config.yaml
model: "image embedding model"
dataset: "drawn small creatures on textured ground"
train_examples: 50862
image_size: 64
crop_scale_min: 1
horizontal_flip: true
targets: ["creature"]
num_classes: 12
embedding_dim: 192
arch: "swin"
norm: "layernorm"
norm_position: "pre"
hidden_act: "gelu"
mlp_ratio: 3
head_dim: 16
fused_qkv: true
bias: "all"
qk_norm: true
parallel_block: false
inner_norm: false
patch_size: [4, 4]
conv_stem: false
depths: [3, 6, 6]
widths: [64, 128, 256]
am_softmax_margin: 0.2
am_softmax_scale: 16
init: "kaiming_normal"
residual_init: "none"
optimizer: "muon"
muon_scale: "match_rms_adamw"
learning_rate: 0.0016
momentum: 0.95
nesterov: true
orthogonalizer: "newton_schulz_5"
adamw_lr_other_params: 0.00071
max_grad_norm: 1.0
cautious_weight_decay: true
max_steps: 6900
batch_size: 128
epochs: 17.4
lr_schedule: "cosine"
final_lr_fraction: 0.1
warmup_steps: 200
weight_decay: 0.1
adamw_weight_decay_other_params: 0.01
Rows from block 2 of a small image embedding model, named by matrix and row number. Rows with one number belong to one neuron. Each number is 500 + 50 x the weight over its row's rms, rounded and kept within 0 to 999. All counts start at 0. Numbers have three digits each.
After each neuron's rows are labels from the 100 images, of 14976, where the neuron reaches its highest value: "lies over" is the class under the peak; "responds to" is what is common among them. Only what is clearly more common there than usual is listed. The data: drawn small creatures on textured ground. In brackets: how many of the 100, against the usual share in percent.
# fc1: MLP up (model.blocks.2.mlp.fc1.weight, 192x64), inputs 0-63
# fc2: MLP down (model.blocks.2.mlp.fc2.weight, 64x192, transposed), outputs 0-63

fc1.71:457458562545532544475519414471483430547482487578556483460606491519513465447479512512543496527479429580554422509541548504417441398562510536414510520395562527430460471473476547566432549550471500
fc2.71:445509468570502531614595532466527468407528565443452533511440513569497461516548421518579512483525536544434495532471564470548471537512503504433490443440387427456581451547573468546466471444538507
lies over: limb or head (94 vs 2.8)
responds to: large (63 vs 25.7); orange (54 vs 8.6); turtle (26 vs 8.7)

fc1.117:471583451481524493628447462529488474494536555515510525463492522460585501551470461518463489467440459526479517462601435506494526526385544479478428573532468489527505567575531569617600497544413483
fc2.117:562505594513514566526489509452483411483501426412524616498538515543589472489505516457520427609511596580520547454389480488497465519437475459463456548551562479491482473494479457412507476540490432
lies over: limb or head (58 vs 2.8)
responds to: turtle (32 vs 8.7); green (31 vs 8.3)

fc1.27:505494433404505486498560537505472485578458487480428472460521441511525456545453492564524482447467566448544519562347474508383496519447471528505496475466535478541477572469437565536550472350469478
fc2.27:556563463543440529476551453502522552481451563522507535431515455586523589441456492477484509555446518449378488444535492477448558443392483589528425514521525518494496379557506431448499534522539562
lies over: body (34 vs 12.7)
responds to: grey (42 vs 8.3); white (40 vs 8.8); dragonfly (32 vs 8.3)

fc1.56:422487519525486434556527493446510393551520520439569429603513493540471517402547532579431540457480394528483550502497584436464442461481466557505501461481455394425576501469491569516483515490459507
fc2.56:478582481448403455558445573525472552479528561416512441462550502497554539449465437511569464576562521469523523495549563429562428469457478466403512448507514520543457466492464625446532465575505543
lies over: body (59 vs 12.7)
responds to: dragonfly (44 vs 8.3)

fc1.76:426528422497482476502595529566499396430551429494439471398442474443605480469401449524526470534556502478445475446461479475424541505486498488472591412541442558469446448454457517498486479515496466
fc2.76:562463492586486533514550576445522600395537455481525517545498550502341423562539505497447572524512492431604445492515546527487524424533494554527473501427535557503541506497505511396478514527495527
lies over: body (73 vs 12.7)
responds to: white (64 vs 8.8); pink (32 vs 8.1); fish (32 vs 8.2)

fc1.174:495472558530423489478526475520442482420527591455556507568551490468419525595534446550545466404419461491533495545417480442444402547530507493628486481487468484541501476497563551527509425562546534
fc2.174:508558508401465585444454505455522524519480373497506567537535562519537488468429579513569470480515492515595534401563544539469558465502471568435462576485561475531559570589486501467542533491447452
lies over: body (33 vs 12.7)
responds to: dragonfly (28 vs 8.3)

fc1.188:609497518589441464518537560562402573458559508553496543472519546462517554512465407538504529487471608486523529493505519487506523545512514466520626491577434575583456481480522439599447502473549515
fc2.188:464535524524541519526535484398453425500542513439445507508540545470413487530514476534457467490574369507557463434486469464505538501471599395549440535528427443434556519474507498405417589522514491
lies over: body (99 vs 12.7)
responds to: red (53 vs 8.3); fish (28 vs 8.2)

fc1.141:539505508500530466510409509577525526447476451444452536541598563470488495560550585514482401517467498464490511481549481475575508428497458558492391537471609482454452457482435493434557616476489578
fc2.141:451482535464426498534440552509637515561476518515492462551524451543566497467558468499506418526548440489482586463575441513491487374464510461558457502482499493563408559508473495363461545524552476
lies over: limb or head (41 vs 2.8); body (37 vs 12.7)
responds to: grey (52 vs 8.3)

fc1.102:463475508480419468483523537532509567468468469381366579468473539505525489482448561472527460373577541490406560463491501528471501555458497515477474438579526523517438449536624563494462521504492468
fc2.102:542511484529574477414507533568466556457427491524491534495582453476491494397495526479441511525477459501611471601475488484474455449553508433601415578504454554491448467531528533468573492624454496
lies over: limb or head (35 vs 2.8)
responds to: crab (46 vs 8.4); pink (27 vs 8.1); white (25 vs 8.8)

fc1.134:537454474534538477554531494582399521464606442519452506469524534483545489568495390520507406562431482465491492491486452485493490459466544493594544429490516549338507452497559525519479577460441471
fc2.134:543512441515524420541490554508439504468427438604473527488488512572511449563617450435440586572500457461525499438532544517532541572458524529500437508483551590429493606413517481463481447462497516
lies over: body (96 vs 12.7)
responds to: yellow (58 vs 8.4); plain (50 vs 16.4)

fc1.115:512518437411454447514516494498546458552565518460540602482411406467544555431511395463530488558539508476521589539544428509508525553476482520502526413615426444592558531508456506498446489506504474
fc2.115:552514594546471601578545552475498529523504472509570420576502417478573469560548538415460414527583514528491461482440478492402577520455493492465451422512501550475571534513490484483427492538588507
lies over: body (100 vs 12.7)
responds to: purple (72 vs 7.9); beetle (27 vs 8.3)

fc1.187:552473395558506524520525585453500463445464589530448511593502610536444498541483535474485489503532479532469616420516532486519500473490449577535512488490490498487520434473452552538362524546391449
fc2.187:525537599446482497492505538519470436532547528511531404511479529445581472496490499422463527497530494423527524537511548384500539428546405445433552543462496425505399508498622509522560495486582571
lies over: limb or head (51 vs 2.8)
responds to: teal (29 vs 8.1)

fc1.104:462424523494501518610589488503523601450451454523394399408517490548449566541480511460502501573457520536517478469514598425505483479532531509421474471586477604553480530547505481442451538476489515
fc2.104:481464538517511447623414483461470477494629457511478601555445566468492459531566499502479547459551510543515501497584564510511485381469524470505527538454551439507441511593600548461492532462553522
lies over: body (34 vs 12.7)
responds to: butterfly (54 vs 8.4); blue (45 vs 8.4)

fc1.16:510473443511498635534507480591386518550508569499512482444477512470486479501507515502485423510565477580511539498492445494439593493470494512478402503593460435489437603458528488472566405407475496
fc2.16:548369482472473568517572564510489557519586445491558491396398553449605488478487470553485443465576532511575559472445518562534445506452471511463562491482487451463581431508428530489486510467507490
lies over: limb or head (70 vs 2.8)
responds to: turtle (41 vs 8.7); blue (30 vs 8.4)

fc1.22:420453546400505573481611460526574480531518470454439492475474594534449498443552475602463472531474469586441519475431516469533484480466454457552540512438536476513500584551421587510508473475510596
fc2.22:567469443442536563512440477511549440493496521540592459492461526526568580573445381520570410481481603471426472527502456555479615520493470452483550470479526440512463461562550474500433505549540541
lies over: body (65 vs 12.7); limb or head (27 vs 2.8)
responds to: white (68 vs 8.8); spider (38 vs 8.3); pink (30 vs 8.1)

fc1.40:510446438540488564448528491499496527491536517458357467461512399510571426479509383504487490469532572468507502470456444568517456552411386483524577471492508522540532540461441495494552458525617492
fc2.40:531541468453484523468517542380473492514465539520507541457474489539469506546545466415522522502594512508459333432507479575440586577434556565522533445489565501502423419507496464457532519541428477
lies over: body (100 vs 12.7)
responds to: orange (60 vs 8.6); large (60 vs 25.7); butterfly (34 vs 8.4)

fc1.75:480597464533470531437515604568473544488507593546578553473482486536562575482487458497497522487601530468576548484505479504432525478519476560449448590580548537527612544432526505489492532525521395
fc2.75:555480465568505528406525491452442552482535527486498521521403527448519457511491471481524593549429414526481519583478400484569490487519518476409485461499594496527534393569535548569447537535550599
lies over: body (76 vs 12.7)
responds to: jellyfish (33 vs 8); crab (32 vs 8.4); red (28 vs 8.3)

fc1.53:494494444519465422538459452538532503492576538469559600500433482450408523477514485600507475569425560548551488514529539489512572485549489480348511514512571496485485467595422501527480476447431415
fc2.53:539482496546529553530626540478386538442507493593626496530535398511445504512436431448542486377503476469513516429458534509522440490493524530489523514524503523569530475474582503534462450450564561
lies over: body (90 vs 12.7)
responds to: dragonfly (38 vs 8.3); crab (35 vs 8.4); blue (33 vs 8.4)

fc1.105:550518559554513557563561404484466511480454520490589465448543465446430425451408423463449564500515547532574475495504507521532485422437483511455525523484418519472436569488371438505444467545508440
fc2.105:427360465528537497487548467462561490489427532558455511557438494515492520447495505531571476504394509448479475515536514560456522559482448410537520437421475525452454495515550575492519348494470576
lies over: body (62 vs 12.7)
responds to: spider (37 vs 8.3); red (33 vs 8.3)

fc1.160:541394494519514463576483518428533509532469475501514519602497589437540517508464543548415403517541565510414442502542487411603473519488405472514507493446477472505484417437481494572464453513593523
fc2.160:445566484485371565484446492496507586520443534435448509493527530519509504454517471493469543422478415513507520441585656468542518494428448466525424628507563486510439495510477444502540538514473516
lies over: limb or head (44 vs 2.8)
responds to: white (34 vs 8.8); yellow (29 vs 8.4)

fc1.93:498541392490571455532489558459448490467551453525598525450556496547472528397458560482448476494532501569526582519588499444467468431517507598529568471531548542525619507513458427429510563511493480
fc2.93:417453494580451503455501555571395467430413561426487585496465497545508425494521523500519458488481383488454487587522505553473490551533488538431489480434645533484479514445539525478497575493515531
lies over: body (59 vs 12.7)
responds to: red (60 vs 8.3)

fc1.73:466442416567409564573472550578545539547423453426536467472567516515498524442573507513482468538391498469514483445492505519489443439489585513477511436449531432543500498618474509572470465429497443
fc2.73:519360472509500461480553487462518439491565478521521492461553485485582425519568450542597579577490534484556443437496428550406476476502456533592497580456495445542510442480514443558552570456506485
lies over: limb or head (74 vs 2.8)
responds to: snake (32 vs 8.4); black (30 vs 8.2); caterpillar (27 vs 8.4)

fc1.97:552395568559532453415569545513489472517517478562489525501513571468453493503486581526524559535598360474559391461516516542494554493507534451464522530569510445457539394442447481481444483524532480
fc2.97:477513472481599485499533444486439490458498424546515674524514486488551508536541424491543437504482557583496574486521482467528463511552390497545570498506419555490577510482483368471486547452506493
lies over: limb or head (25 vs 2.8)
responds to: spider (58 vs 8.3); teal (26 vs 8.1); green (26 vs 8.3)

fc1.168:471435560523445389482547453480527490498465427386504455580540464442465515459529598492512537574615497500542547461451518582565449494461525464509511468412504457467488442500507568495464489427594488
fc2.168:381461488408536515567428518521500522494579477534475583508500495590559517472502402423564455436460454480449490528558522453487509541573550491442469502483500572525551511606457413488433553546545488
lies over: limb or head (36 vs 2.8)
responds to: large (61 vs 25.7); crab (38 vs 8.4); pink (29 vs 8.1); creature: spider (26 vs 8.3)

fc1.86:525531548501552489519471540547432427547531429556495431521497408517538445460438561563498475433451437426467465552454478480440401467565392555470537468526528471439519515530450593570465446529427490
fc2.86:418484519510500450466471415530568547436558557417556500446534522402534540503504531504582465566520542473531430466471497461536503514512397523546480445463540530622430541473436459443485547452457400
lies over: body (73 vs 12.7)
responds to: large (62 vs 25.7); pink (42 vs 8.1); butterfly (31 vs 8.4)

fc1.116:519412500478492508516502494451474454553587511573573444436502574504499529566564547494495519457422516567435503476587486456507492489500470427438569441429514492491553569525472520635615546470518434
fc2.116:542469532522491443490591531538468464394485475526586497454479464429477572504502438561572443501547592471474492512409490517415529502547537463463587570520537460519488456442458502475513553505647434
lies over: limb or head (36 vs 2.8)
responds to: scaly (37 vs 16.8); beetle (27 vs 8.3); black (25 vs 8.2)